python train.py --model="image VAE" --dataset="simulated stained blood smears" --train_examples=195000 --image_size=64 --grayscale=true --crop_scale_min=0.8 --horizontal_flip=true --bottleneck="kl" --downsampling_factor=8 --encoder_arch="convnext_v2" --encoder_isotropic=true --encoder_norm="rmsnorm" --encoder_activation="squared_relu" --encoder_mlp_ratio=6 --encoder_inner_norm=true --encoder_patch_size=[8, 8] --encoder_conv_stem=false --encoder_layers=8 --encoder_width=160 --encoder_kernel_size=7 --loss="mse" --latent_channels=32 --decoder_norm="groupnorm" --decoder_activation="gelu" --decoder_weight_standardization=true --decoder_channel_attention="eca" --decoder_widths=[64, 128, 128, 128] --decoder_blocks_per_level=3 --decoder_block="bottleneck" --decoder_attention=false --decoder_upsampling="nearest_conv" --kl_weight=0.001 --init="orthogonal" --residual_init="scaled_by_depth" --optimizer="soap" --beta2=0.95 --learning_rate=0.0022 --beta1=0.95 --shampoo_beta=0.95 --eps=1e-08 --precondition_frequency=32 --max_precond_dim=512 --one_sided=false --adamw_lr_other_params=0.00088 --max_steps=6700 --batch_size=64 --epochs=2.2 --lr_schedule="wsd" --decay_fraction=0.2 --final_lr_fraction=0 --warmup_steps=200 --weight_decay=0.0 --adamw_weight_decay_other_params=0
Rows from block 6 of the decoder, named by matrix and row number. Rows with one number belong to one channel. Each number is 500 + 50 x the weight over its row's rms, rounded and kept within 0 to 999. All counts start at 0. Numbers have three digits each. After the name is the row's rms in percent of the matrix's.
# convs1: 3x3 conv (decoder.decb.1.1.convs.1.weight, 64x64x3x3, standardized in use), inputs 0-10, a 3x3 kernel for each
# convs2: expand pointwise conv (decoder.decb.1.1.convs.2.weight, 128x64x1x1, standardized in use, transposed), outputs 0-127
convs1.6 118:555511422514523575480515513491404512615479513419494496622482584577507448464597522552367518594460548429524509511485483608651575375460512458492464454550536556492490498540480528551464572482533467500529584571432423555530479411549446563445476407466587467584524418450508484548512544552547497480482569516
convs2.6 104:502469539564570547529531478538467506414522577562536487533380494443516513509505533410555562481511406515613434487478496453450416501516498511484448505494517455442536632513464463481465430549542510425466512600461492510452525483578515556403502574452489410539417568502520587504464483450489607495464500481477485590644475499465536464550530549436562572485494477588522492437515530446529490489512
convs1.7 114:499490529497532447499520522528608450399393503647458567529628496443477533508491511543530456516551526488442491448495556501509452621589518489476485529547546501511498503542481571461442475501512498548510498380474565575486476614498477421494566556462494545491511479635462381459558481433459483647475447475
convs2.7 098:571490476512573458464520509503509566491545543519541438543513530504504472524457420465530580546517592448492463469489498563541519439516463502511514489518559458458447466582462572459473511426542523514504543516567519510420443547504572527467481461460444487421546559463485526546409487559489402539683449535487448501373618529444486445474551579467614536488556561438504481522598512422548486482459
convs1.8 090:471519499473565550504522536443481563398330552465422517395435607475488349456457421501609574539533501558535538485605497463436462515551573573540479544431485494494523556538452516583506495526475512509498507511535555480487444458415452512408434557521550525485504443472445342497463536462451410467487531442
convs2.8 087:466497559524547510497422588431577513491547529519506507505493511607495520485506516547446443556571555456490457486448551670495551472534523492471511479522495474567505425500486496522562552481615465562529539506517543514548476539413533520518491487579573575488513529540557537463587534619607430442406560522510548528576463615468604565419454501533559477505509560488432476469469525526468542484519
convs1.9 109:514523509635568611459532495504484480462525473524481477525457481557226491477466549502493537643380622499522507505504500497516496508483492460494484129138146471491477528471503508478467548529509517516513592408537462480488501537515571502581531455545498481518559481525544434528509485520495601514510515520
convs2.9 125:449442521517629497537546469495581456487465486489371516527566483527521521462586459561561450542460423402512455368455560443319597625486492487472549548463502540471509614453497453519517446487482533476504521469536471555506519492508505476458431513503487490506611569521579480553477518485503492493512466544538553545474570483560471454532505525475485504446468505447512479480551576483427537497403
convs1.10 096:584532426570469619454553526551561549525557416472491524500490535501471465502481541615468560483425456445478552535535493506459597530425560460461550535416458561463522530469564546515453430548562463551522574475492467387545527426444490510527490597430478452465570551456573483419539447508629578358384562576
convs2.10 079:484466465572471557486477598472460444467470569513681502527460498414523499496530551587522454523489541470535432543388524484429463507504558495507469538593575513473461455574439532425511516484490483455529565497534540499435546546534518466616482516476453461483599528500469512525516476522504504526445419553493429590596457501377578426434562547497483520480512501443485471463520564409469561473442
convs1.11 108:426497545463410585538521507462501515528493532531574440442514488448572439523550474481526452468488337496492471443502543493446512496459532543520501556447479489515493616511430500449602449539459523509477405607437467531499468480449497409391542531524487516568447518436431440503557481544523477484501507552
convs2.11 101:533519431475500463511563442549649595469545481502546651492503543472503526681459550456533485465527475518482464507501422663517444504522471530585504541508512438488422444492581504556490487497402507508487502526440436509471530531533503393526535541454495517432520505562593508504488458473437497554533499399423423537483513477500496514558524494444517478524521451439478459540459421490499534547464
convs1.12 125:484565545600512623517543566406565610498526438477574494488506497450414479505504426506572523500494437526482513513490556526552536511503543459432520415462421466450505458575479493504523461584536525513494476563485457534460570537512506320461516514449412516520561526488536497396516480428629486544492484439
convs2.12 121:471536527531515403458490509505524521500414492489570450547466515450529519542460535661578351458487477513524475597524475517544455523461491475503444536535449552528578459535506484533509536486467530476458495589520492474420583480560488444380504443526449532556620520654553508520489530458486533521403461531518505545442550517483603489473530513489522434489601492559412538448494560509495462481451
convs1.13 108:520416503485509468568436495446519541521546414514588530473537491537508540469577528452512409482378506531496468495469523492485495467543485497552505467523559503491523506488515495479479521560488461541478464420440487548493584440548554376487542547477491592538505509547565394516534521514489428525441487559
convs2.13 116:496516479536587555462517477518534521512468500473582523502461522452480521636524455527603531584457457473515585514473436478580487519478506482493559507529575527483432469523488460427480489529483489515559526471399562441496544569590588477553524454560464455423521477468580493549481483446413483547516438499484321504439568608375518423519512508527534604512502449458456454513470478422514499474520
convs1.14 098:493468579493464499460480445459381520424565456541483498418497443501535550470478525438440512512439443563466543455465557446523405473408502511483519536499633506526489494482470375455488469471468451442480525501462532456536520507525477494512570567567515550530504413522429659541528466455445504543546494460
convs2.14 091:479534464561487464464484481500554475451495394525602475474410525497504517484485475511524388460567607446475488480530478445502539584495491426490457486520497547494438463546498513500507433486511508579500494513494475521455554442526584444472534506580525529498443671560519495526391439383502466509528539568428586407523531512486519613558527451479576508551523493401415520546449402503490454456521
convs1.15 088:480526458467583579470505536460456450524494484418502510531523546516516594526482504530466518518528470458464473450517412402346345394415420496514490539490471508521553447489530407510534496529558429523478510414480484444496528477449535473441550514503407317423365411361406522442553512576469502508507469512
convs2.15 096:473511458528505400459451443474576535489576495550529594469570532513564503618598502462493396468445493549451513457470446468396428475505515541524511516472487539473429597429474471580533499486540496525434546470455587505562576601417500529534531525527517407478463496534514507462504471526624519448452528504471467451569437544565530513512520431542503543503604462488459458519484559470359456476515
convs1.16 109:553487504623543697550502528529490498535448473471559503504472580504455340444506460555557545617513538492651555483504515513569516536556472456535462380467421467460484520552502468530551527580480499534491419467519479517475482484525532513478549472520426447502436556385414526445529466549697498545478500563
convs2.16 104:491477501509502398480540477513463532519483530405510564500525485498467519575609488524561480464492470540543454447455473590573431411482559519494499459480476501460442475544539459497528492526501455539466534555414382487553467564534505538520488444556464519486598524525573558490582507516511561536414468539493526679539446475541565468450551527472537421419489461609468452502563652509485480442467
convs1.17 088:496553483506424497522509515475424519500321430576508467451436466567407513465422542523535528488468483541431562511367460418245407496410494520469497564489463458446505548540428479562467502453451485491535505457590495522515503581550428616519484588449496469483480361529510452474477420556461521529483533407
convs2.17 108:504490427553481472540489483477545580462469419481432470494587533568530443430480468490420575526518441534495547473541417525486509485467415446458543429544526534461488485530470516647569449436471532511397544458491520517479596546451476492423441524470546557545592530447496468515487457557538484416400531451525614468469441553440483509449503489545533430540528483576515567516430382532530431449483
convs1.18 100:524545494502450541515496437502563566508444566441478573413535525500471501564465365542542521518634502511459489441518524418455439539488475528487483543440464499506526421490502500553473435444484439486508468700520479429450451495513536490501504496545493560509452460457522549516426585490533563476513512501
convs2.18 106:503535493486543487513448532442344445510511422427429589453456529475476586572568414450507590532495446548512521526410578496456485608509521483552491580478608527521613498421606456511488527505527518494550569531566536467478520442496372466545531499553458485422471449530462531469487473502584484536493528519499572477556425475542509518577460461484496541545503443464431515499434517551458436490523
convs1.19 106:516519542444514544515561494502518515500583514472458495476507491636543444540431452503550496543562523502504474499424434435402416510425473533437544515367455503544507436557442560574499519474537472476494494548493461510501567616502544548456479561611459593460506381509487540432512489502490525545504446438
convs2.19 123:529529535537529441485430515465535491450458448564543577516573494485530515439484422513455589471533501531445493567505504508607494555510498500496568471501509499603522515490531487495517573458406467537400475505430525560552500438447540406423487421526515518461491465554494463523523501515700513472517586516480530554363506463513476600504501482483645493447516480462454478508465506560515381479474
convs1.20 086:488507469435528476490495503551579521525502498547551527507477491502462502500485476543542568568623607557595516463423530540475590501589514508500497514637551520524521511494484565523525512510510511609489477583550499530462508511490492430415485388476492528482515495529596588533536445453537472458528448538
convs2.20 129:576410508501532506477600499575452506458473545456473392560505449578405544484435579550501400462526484351545455426492492516519513494539488567423461545463429558580572582495480497512510496600504518470490555477569496676477493465519458476450510611579565512544515514416505548495470577522466506497546445453476510523486571553458520481519500517487435485513510480515512461444551440461524457487519
convs1.21 102:516560518526492543561534508543559487540541503492487546548506434527564427415519481537506495542548557495588606546421526504410376447404512525515550520566537469540520495470449460515531441414554474509521469506498511547483539524420517559429514479521511407512517426521507443565506521438538451493504448512
convs2.21 094:537501490504578606493622441445470460535542501483459518543471475512482528543421408496497444562493589448433439506514537562451558464495443553477431557478469537640516419445622493516506528554465567501463511509602619570537456460474491494493509534531487543494505510532415590488472528453424474524598457490524463552544513550511517498513494505385481472347480483445462516473561500525483520468470
convs1.22 108:501437487484514531517515501477451492538449502467540590529439497511503291500463557459471467552458514545490430496494414462471466594602487533467496464480537454535545444496512526512529549538557528494497508430450487457535582628525573595475524494497494569512556509593525537552480478575538448523455495605
convs2.22 093:485463486655437511435504495450431457528487470438455526520453546510473485487482481515454484539511571551469548512480422356531576550495502446474554464524522597534534475539474669527536497427473494516476499414460491507478495475412528490488443456395503517541530497537539446528600461465572491438459579518494517565578534527435471518425548484574509428518489469330455529508517517468516487463473
convs1.23 090:501457521562515442479483459500529451425508553431507486492621447339603510561458484474483524474538506516445535543578410414484556449494463521459493526487508499549496498451634466524632440675526519477480510502449459498486529499500440561594491455439472610555533480461532443464428441556566463568539496511
convs2.23 080:463455460580463571441578598454386467547505570455558415499515499553599451467451560592425467530552556460489425499424563460512551577424512476504490590556501568571385462522452522461552488515486493448612571533547459509491540478466470487560463538498509491499542583470482582575489461545570526475481575490541575504584445490437553463520501595517505489499525537474460537490573498461482472463496
convs1.24 109:512550406487537484499448506491499500516489531558438484563443515442394447566538514460511478500505552537519541547511466490438499457609442491499526474551492492480458642562531507561450457635432473533525506421442468507537496421498540597448502550448558489562608504406567416429528503565568501441469468511
convs2.24 097:551481532511527616465499494501468456531379500537476442522431458491442481490563480472483528507456535430534457481427595436426530394428501504468486538470450486472580505625462442498527433515533453454535525472488535505473581650513456555515504484440500472504497515446508550583510497516407579511519380548501472565551489499401437440473530540469497494447541509631527425438510589468524509495458
convs1.25 100:474545480540537501611485492484429480421438472504481467526429469487447491514451515502465617433458594581537468477434502441456548550525497469511450511548458472462455456515519520525555559504354495486502419568512445461504500473401527389473422418536503511500587427441566524439508502517486521506477490534
convs2.25 106:499450455511589558463545470501451458549419484556487411482461481555535543333444523471455516519563513460585485485494510609567494526467417567514439575473469507571514456476660435554528512573463540444527536451538471588439512482519449550513534552550559584490509504487406579533447512426506441518541454479504553557538522582549487589527468524488452468437448525507461487465509454474442470459484
convs1.26 098:484446475515504405538424561547511469457516578472535438512490517546605469445524476587523470533437459506498397526411542525549487455469444514538480519497486553517471465514541439516494494492535568525490479566527510523510450400574510484549472516518503467546467497506500510407518502452492476465540516553
convs2.26 094:549433545556528489508476478575444482445443525554479475532546485524438476533517558461460521506502361456491554414439497553571561437525506567451527427482411524544421531523448557556520489458531464523485480479552492566472536378476418584456480544410557542579597488467520461513520491597551531518518414367543515422503458614498527442529532528569454534517579504450567469529486509490482452520474
convs1.27 107:527533496514528520534517553474506519444467515517478503502521508331612276493490461467520495406542373465523513468453494484491509503522489531460512525248556532501531510498443561500486491548501456386484475541537515467471506492510446527458520478455512531461484529570475574480493513499366416428538458450
convs2.27 110:590526514505492534499455560511474522490542490567537424495495490516434492479423535436436461467594576553493534664585425467647478429567497495537451486534519490545465395509477539449511583489533475551411487514508524502470504469430571560434538484369531527474495436496494504469472455480456495504509512472441516385509458534516502542509514457535547491572531441496479489508420367533534429546578
convs1.28 082:539444504477540476578478511477428511540479554491451483386456529519524490590444483541548478598616516588609491461473511474413543453513474463455487516438515474462520533531452512463514561451499559551471515573537537544486511461418477591440429450470483470466533559492538488540498508527498502481466537537
convs2.28 090:521493596510507519523497421438565356483450523530468561461534459455462584546535448558530612504472432530506519470434537573531596535493525475535430598513528573463404520489582489432439573571471503497607554476519487430541459506495381517563540522479499456455563492460518547457443495440520591519553492557523503451540451402456563437528486500532564475488520438475433475497439565511481455478543
convs1.29 105:508574587472520515464466507452517496546582522464481460471477556449512403420389444507475546498534476452515463424471477540544564435453529481483512483508455511475476497460554494486476551390485530503564502529529556511483464496509510563451384545464580516466447499522480474538499483524430545472504500496
convs2.29 092:535450452513568587538448526463523523451503529542613559488541538501485528513596488482473517548558458488454474508552471461446493475560515520523478563534599564459411449429539549459480581477484556486442584599505532520495474464489547485539484527476504529451493474450491469480545458492502388517596504422490488448514462593646569501513522541497542617475450425332466463498558419486434508524504
convs1.30 095:450463546556527448571548500487557468530492515585511555469553525426470512517481459585545480568509531538471487541432463574514519504523461509517476496557458484557483488542488545503503568537523555449515503456484541508504523577569503395566430497552467563487479433467459435436517511430453549583541492471
convs2.30 086:533544634460550539454501435519448439500455390489588450491367498421554530532473396478561488505464485532551554559434606413517421543496481517555416472433480545531407474515558478467420522518523523483593545533580502529473453478611484490550523503586493518481562503498466459566449477441480587532537483611500475426489522503502576475535538450512578490472475448547502478463464505462548516511484
convs1.31 111:545518522513504568453584536473521509495513514549438468477446492540544439435493471499494534537464515487447489509623459537581503465459540468507496497516571509502539499545548465398502514459526520481413436605478441462463522540495494489477505581536534478503507524542453464551423585575492636489480517448
convs2.31 101:460532554492445471480384462513373444497544504476411567474486571517483516485483501441486606472568506510442580528483516510527519463516484507529293545527478486457529538477508507555514534477482492541470467442584536488421520503490413368413534503475503547448530561576577488474526497491520490535462580572502552516486464464368430503486491531532514482537540524544438600594472487566465541523506
convs1.32 106:513508506462559571518541517505470527509501505465483464440503522504453494483424518433446466407551527514503576539519471501431513526540512481445497481385465440465488520507489544518582511482461576510546524485511548549500457564544540621558505561484544549515549533611507561582608493552551445599481454470
convs2.32 108:527497550485481482471424479526354513489551496535534416534501507515478498463487553559496467470505530466480449484522484424651467523504487591465441478462539529493441579522461571514445610497514491501570536574486425558530552496447429461491518526557526455523475470479476519417490551421597517429463467443483524449561530458613540501476459493476497390562537512454545496571579505505447345410528
convs1.33 104:465565489520533545473523538483530562500519520536505529482487516524548428505567467532503556472522493517540530517539524557578398559609484483498498503529482488493507482465553490510511482499450494468508461536526517546474466432473458532486495418436497504535504533575518546563475486503514549440507522443
convs2.33 107:455464574458521561481450576521534478473545516586480495566519481420543566532446522443563419501464523490563401504517472620490510496525441596528419540477433564533478587467548499466450564614476525435386511507500499520457507542545470426460556496537525480468416535527519514501502557434410532559517363538491431528572552487505639482504510489486534550411541535503506477463474558466441521474451
convs1.34 108:527548535526477443468495410559456520459486470555550440536485482399479526527417431516535481554510566510502543440468431472425522453466522513525537527566457508582512445506506508610461485473448472473493469653542454406485472508541511528528505586541425579460488429533499500485513498538488425528540547502
convs2.34 080:458546610483402564503471491492558428579574587475494434508473515476499509518473523538518521488524444569487516460364462441470426562449532499539522591537461456542509473516445379483403538477424470498495518468469498507511531612441400494525497493415504478447529460564514529474524470599616590517521527551552432485599505480463419528516476470514558444562533516537483533557479527477402555548507
convs1.35 079:432430409580443525481497518519567493494635598525515529546517512461501438451497502538568380558588414562602505528482461506569493483528472522464536497501543503540507472613541558513516414566504562525475478483476457559511574470539396447511455417427454510576518601374445579469483461405521533411473473556
convs2.35 081:470485548507512599535509461488470484581487422460517539499494529463508495381347509509496410454491517571532530544396533429562476455475530511551534528532502504518418493521465445514498486548441450522427532472423476499500496572561584514380490448380520430497503553467450497537549427551554611498458518472480423500597493375535492469479560445473560531546423434519509479517455453511520577468507
convs1.36 112:493541518556593495520513520525490468511563484559420449532471458441542537507513471494512490515427437576437499497524439531489484531441544460481480501492407444499475454449607528530575505494424459523548476429528488511508503547450476640556538472523500457512514552459513610589540483529586546543556597491
convs2.36 105:478430473510511492462480553468530532491470404490467528511452472483570497386582424501542427466453556541460467464466492560454395461474565510500488490476431537518539435524480563515476527524381441498560521477350511476504452516548457463548501458510486549505382516520504473476573541511479493437368489465536484546542500520432491497457479544376476395502528467654494494521513423567552459419486
convs1.37 101:494497468483507529544549497473502531475566514490466458594591587477489561530424511450512616611434589470427536531476537526646500445439469428504504474564400487468486484463522588534607572528480476495514563499433520552525525353532610513498581496467450486493357467510393386422559516451507562485555621444
convs2.37 105:515464491550553510519516474487474393383480621497561582533524515540451484540552494504480540481517509466460409513449451566429490474522562467476484484524574570473484539487498490524522489473569515515401468515470442520589524511518580499555459473461446492538468502556521558448529469629603443507519524437548488562465391481590378485526553536467386410553557463574510556506602443500512470476459
convs1.38 110:509535511549507489578458495468536496583593459526511477583519491561569530592498543474601563591445422507414562514529534542434478455356539478513499498426438486468479530532600524477461535384463532520489533480443452510471512500566406530566524577561524483496557583545517502520572446403473602513577525547
convs2.38 104:506497543538357538433441472497514447538419411558561399504497519473600517661481516541541470419468497494556518542445562521589518538460473473480447477571427470586458438513607425507504526473459521482482507567585522515492480581473497510531497507444467520492509528531583502515510486481515418565490429411480590459500542532513581574486566549444457550514554451482479454497471530452405556463489
convs1.39 077:499489529561474449480557519555514557504555461510509508522527482517408430477495519454591485481437527462521482501549549515430495508447546448510522436614483494496478524486472469528508550527534549504535522455513541503492586410525559503477487513514469545427544305499538464540498524441473557502570542452
convs2.39 107:540521503516517543557385511545546498494444405591423510512396487566472439442474514514528484457483475462596501575528486472462483434536490473491523426584503557498596535501458546459514463510520478485528528415483448559441489450488529516482466545529514492550568480435436468468476467584462432438410576420469600489468553481487451533480573492438509485615461440558533530541456376424573609511498
convs1.40 108:503482488543578497488497551527581595511380539495526511500461536538500514543494408542523512531516495488555520519521501526507521532562502501513525564522512529513553487548528496491497489545469488510511528524481466492490455526527430482484501511470494544551645436522572543589582489510587510533450566648
convs2.40 124:484450592514489462536547537534400482454480567465580476622433468464494466546401556702592420485449485502554464477554449563489466519495527484424559482503453595418464533535413451507492512528466465503538487545511510510441485499547463423471477517526525459600509489563540469526431565473457518427367481508537511458491548483477417481501526496511560411521508512539553508505405519495512495526469
convs1.41 112:486527518417484458523497483499536536485451558557454546512521530520489541630468504533537506540560458484551542494493524476428463535502583519521489524523520524536532575517598504505567484508492450572467499522511525527468553528561500458545481496419483568490582411511479446531554475476474420551517458542
convs2.41 102:557458454532444583505453533495560515476484502496574378595476481509580457462388533648481410518529539419473442478495548473495572512479511510426540470471509597634581463547472492474488587527475520496571516570633514617507413504445529523493443503467542518521555542534484474514482528496548420428500514430559504454482602516586532463483481525478487434496494503475474500524507484529552455485518
convs1.42 103:507452434466460465502513461477506435531567529387456490533579632523547579521538536508517453528561543539571527495586408604518568479500448497543515494594474491492514479494477532506501561425455438518451402568462446434511497535502496656542491420424544445480464603520459580579417535604578555517477489585
convs2.42 102:574536537505588501508474505503478445484441493507500490532472489471513477544543591513569494457452518524571547427460561403457465502504460514507397559445579549397541556533386347409421482515459503507497554552547523477439496533524556421535512579421458390477555499478564485543560500489437522463440442543523456462497497587570567416521504523539573529492525486433532508526465556399563496500514
convs1.43 101:523497448495422528511489480431531498444363535558442488472506563526480521660549455522507559491454454451387410420430544471488536483475477475422460456443474499485523551510504507583578438494527495503498509425531457458442546473470535646576444535574558526466491484426465502428485493476477504474470545501
convs2.43 094:513503503531462443549550372523531568502448445529567590461446524502494507508502480477524537506466491529538624475441462451579467507478501449487508458558574522384640528538496543505488476468559491522504539508482418505423501481552512541451490535541545448439386578433548488504490463531465605507366544512513544474468476543521528456549490448514536447622481452577508569507396475522587422522523
convs1.44 090:500550515508530509476509555516520497512591520515476504464535501401457520445399554535490542442509583465370471517521445462418499497526516496526476427584450491534511513546521587558513461523528520619505506414552540529510538498485450393448510570508486492536471516488486433458473530427501565447501488494
convs2.44 090:528476394489433539508474390535588523607475482543443507546551469493507467609506444464503386506473469526535548487463442459636432468438526512469543428531464536563470492488445484504551532496558469587497501406535485486494566550440562563504467440553502429536481508438493485531497492579519588434446478488525464486462562390489457391539529471511414511549476434511566395548482530476465551550496
convs1.45 079:512517537512470528524515497481553507477524530502470498539601486522397531331509543558521450562533495506513503544485434470532455423538473517485508467478515534489511496422506422527472617408490475503453515525529435595417588485495523434530533494491456464486436447567583587530435496537477550553533576487
convs2.45 077:448508443544573458500463457468522503540580448531478595492545586442578528589538510505477556529514484535462474599482433504456550481465447473575444567552584501530513427431448541571533536503468589500516595466523600481473517662524487469579483494417463508469471542492586538513571428559541446604558519420537443492517424523439482496488546526413497580518504448436440506486495517469476488506488
convs1.46 103:550468539544413504543462507445484515421495509475487521519478471457458479407566506532483549589455418510517529513495497587514545519565488517477432471489548480459548477541577583468474498512470514510472402593486485555415496557485487448493519489454514524502490533477479507548489544480520419417485525565
convs2.46 091:554450477539454624497496535430598417485530514488547518517499514559432497607479510541462542478514530464449468467505447527500466486527534496471503518478486459517513482547446515445516496438468448530480507462594651519530451513513463493499489510438529568524516452485513505481637492665488465477506504607534390514509463414350525417490503494660500505463535477457485445535498574486493540515502
convs1.47 097:497515474558527463540557485539529424466450513469496527548461403478486542432431469553497497453513501513484545525506548472455569462441569465474538559395490488474524564418515521493500569506472553503519500455537509465570405409506465506535530544512490506472465385412459419486596467536534481551469562487
convs2.47 110:469552473572516551458516492462468520525618512476534536518477525598533444466478508511438498496573488470471440490511525497346505425480526466454475449498512515449505435508524560595596465471551537531462502578462586466543556561468556589507445509532538527467628530592400544486490486562451461422424504442483586449540481571376517477480477550455416435490530551596500522463512546543492511463528
convs1.48 088:527552525501482452505590529587495507493391449536525538496472443474461507453565546575602512463597519519545501567534538580493464553453403523505516556537515490490504558522497451472412468452487462524496563573453521512467472436446464412485484481506557563525598419393629393457465443539493426525465471524
convs2.48 114:483502464505586569472538507420429456585458457518381451531584493575514507416478500513388622545538508466471508512508489394579580461448442515503555515493527499540554398559610548528563515463437526460502523436492497484510611492437385552543467442485481629527435490495483525535500532509496509452573472533538478510509496515571464519453470554485504487412524538519467515477516475565532555414437
convs1.49 093:452486546519541469502516485576493517593516437426485458424468483366507480506504464571484480488510513538532515515465477429485573465440525513514524564354370513474505477483500412505502450388499485391506477559484447481494553588520431468516506486554416467484550434455478451477525469551553542569541477449
convs2.49 082:526453546499514472478402593492496499437532556581551452525403546459439504406513456472469526461483571584474475583473478520590361442517511528555539482512501460532443477568555411505490520424492453499615473580470502489455528510508528520544494478661509483540461447529436535487508506473518618465552461482474482485533468424408472580527556448462574568500523511533531497514410499546427554500458
convs1.50 094:482520445492507532531484469511518465537541576505498468473530442515498506479503518511440517494524476432486501486471478470544484506405447511454538517558504545529531520541488463386498491446540485474565551419475497463498473559458566554555461417515508494530516583475458563375521544521517553472467548511
convs2.50 113:464484449509512489521483541508509484465522487562515507531526517508474454404578502460500432510488510502535521562478481448544613464528557489549517384485580464422272432485451582493530497418455445565512488448371424462504507481471597523484445453498434538530483404513511440530514440515500435483479509467486473478485510632526478585504596470493487445537478414479550479496480473456484529453439
convs1.51 104:519553517528453449478497481561596560540570567468497512542520513458427513500443486549565590579597534522515486508570493522465503558405567524521514529515484490473556536500469568506522559482512415549473476520545512474469533523487458400531486535458528509416475527396434589428467470506459499504522515518
convs2.51 095:556521536469538628507430503478496576467539523472493506487475538433441521505493443493516479482495521530469504563413542420471392541482525511531512544535561449507459476487539421416438546465528472501578532701597571448448461459529517482569482497478441489398429528480437536477430494498504515556559553571539431537479530422495473436550513491375521596501503481482467465549559430476513529569493
convs1.52 077:457478506553544513456507467506508534548598531500503567461480453526494468488552450504504488627648461466537452538516567518520449453492515504473476479464472530475491514395500504467518436475509543518511399389532553499559527510438467453475447555542480475529510533525488551536473500500477553535416536496
convs2.52 110:490474425514453546546437491524565545453492483564432478566503586517474458451545511429552461482513495468476494545566474492373486465507546476555494411576541487414501459433392501555546496438523465570496506485472471458499523605463561559531428486395488510590501431455486462438506432512477504498501535505469497445482461458542441471461583496549529406556481384494581424499463444459462622602457
convs1.53 086:511449564548542440528511498500535516518618525444528501532452392510524515455466535540468467665455418552587554507471502548515483476538532495484477369576409481456427460513501474442449533445494546489546471516477537557528499438483476571424513384542496460550438577525414543533541507461499494483498440384
convs2.53 093:464424538498552523529447501532462401479543474554376489520575512477493485501571490490508407502480513470455483513532512485460597472513487495478540472501487598492586539515476446512506503506513491495568547561479455590487593438482508502434450522307525468553440543452599473481505484405503462531519477375515434466497516453495470495542551517399507500485517482408562428498542396466367515518453
convs1.54 073:462484524524465507436505511468459521493483455391478498453467507524546442397569531546560522568712639474680581497533526489507497459442524489491498475466458502470466489461551536514513466408547518388475502411424498501458508501543517541576523492520505508471450555511449389437510551481509532511531522542
convs2.54 077:507479420478480430557579494525590479460485497606533455534511541490533481535537414407513497464514469520611482514558539566503497467518532499531651365511538400447461438508530428496517476436559420530454470502416481576516522535457563530394455450540470535527455441527561452495435470522468443479491501449418523499466483577535468593537599539483465494543498433567536471497431484487516477476409
convs1.55 106:547542486550499591464541453497488492511496599554498545442461541378515516442559478511418480493538401469441415456560519544569493466596486499481483514501487534472510552500509527519505501518529458535547540372487479518510523472455494447511535441548618532504517440578457516552579509535463493527471513507
convs2.55 091:519514425489439482437520423491496571523568532485437535518453486587478529572509477428534517397478481515489551393471519443607500512402557519484443474496568432520529507490484498454514505500533451531490548399471505479570398627509367453551513497671473526463522483448495591525433529522420527475517468549540518567555476514457536510454474525551408482498567445564542531556505466480476532474544
convs1.56 094:486495512534618492506520479514536510467374507462477566592520458533547561569560547457567507489499392554553457477419448513377430503508491520539545454459489532510513417530510442464502454446413530505491529543551502462514493543478562431494446448484579503409538506424502534437528484527560464453471536461
convs2.56 090:505510458528491448541511572492422633589525509590485488493507469520457505489526431423375639515509511541421488592528451484479467467495524494519428453468521418425575534519531485646583487471410450533603505436514533488508533429415442458547482501501540542469555468538392522479459495564535459417471501545481575570512408465467507554484528521442486501479554495508495518532520497560481442468472
convs1.57 101:509570531513442462543505520509494536411585494530436506481499463494515401586497495491479530494594488437451471493560517497573502574456500476539502438503490534604515557427553489620468484482442459522433493459501510440471496500465521599501423472519554487533489624433523607428499516441490437448474490440
convs2.57 087:495500465494588501496599576492498462519565453444434429462511523480486488467460407473468552485591556514401518472531564513497484473466486556572373530483462486516377451424557418556484567532478538525548529554451518461473506573547506473628542519504521477478485495463487487533569505512519435522459464484515505531449457527532550430512480575370504625414517501548467433499569421618524453512500
convs1.58 089:540578476541527488495503492468512572516482443461567458533530394506661455442480453469485523550572504481499467521482468480552504520565533473449569466458514480475521514397454492420441467512545462487534519491521500538490498453447487501481486509571555400515390443599521528586433494476525497512523438586
convs2.58 119:470509492605539524420486476460507483452465466554398451511570483517514534504626528481499506456558529473431424538517473562497557457494487490520463495461469562545416500463513537462528528483427536470467561483583511475506553525449446466508503491453479554511413440581414597509664487435521538561568490481525528588547459474610536505470518531473446570433564504397425456423601551499459501464482
convs1.59 102:511558489542422599492514482523572570581541609547501545540491460404544552403471541550565471529620557488491478521603489557545658479518521488457495491531466550524459439458502527493590528565524455532453534594436513522542507519502491458569503509515432466579478580576467546490473474521467415540449493497
convs2.59 091:470511530516434543473529531469534568533543566460584521529428505492460520454459429517478496533507542518485462510385582465415490561495564461517459594562554536473523423486545473451443501424492544492386517549649541461517467368535551462504459466502420506436588486585534553491437480526514489560548495617550449509572484478542447437448517447434468501591484492556450535489593525477439497497483
convs1.60 101:497498511410440454513514500509454509445467558504468471552517456447398496478509534449450488478469506461506514466443537516541557469505473482467479426371441458456484540473490524492484558551556518456521543456491550479501468450512388560497515520523554496532504469607516469534519492503345553517493523529
convs2.60 108:546505525518531532534586521495533521440581496508444582467503502552500514526526495422486588513532491432445555477533499439406522432539510481503506540448538500452521536419519456413472469477545499539300505533492505530550509523545548541543515527501538531455414471457460501514451470540454435556662477572515469389483534558484430444497462486513512646543475468410500442464527461454436424551520
convs1.61 092:441463475534456572447504494509524578478402432533543542411505514584373405543470483527429546583495485580534603436520413509582492515434524537519512475350400477529525526503492454591495491551496459520464521517471446533400554438483529563493527511527561605627611423549576510550444478546518465479517439570
convs2.61 090:529482501587478522474501493508567452468431485486528471618490484484417463522473652510578353522457516450514458474476498492506499426470514497488538513516432538529457519564364504447560467494515505483507537430474454547498634560520491469481480523567517457573471460504534515551525488508491607483428514513526460493529637568511538422492552482540547469532530484555485418442424561402553504577428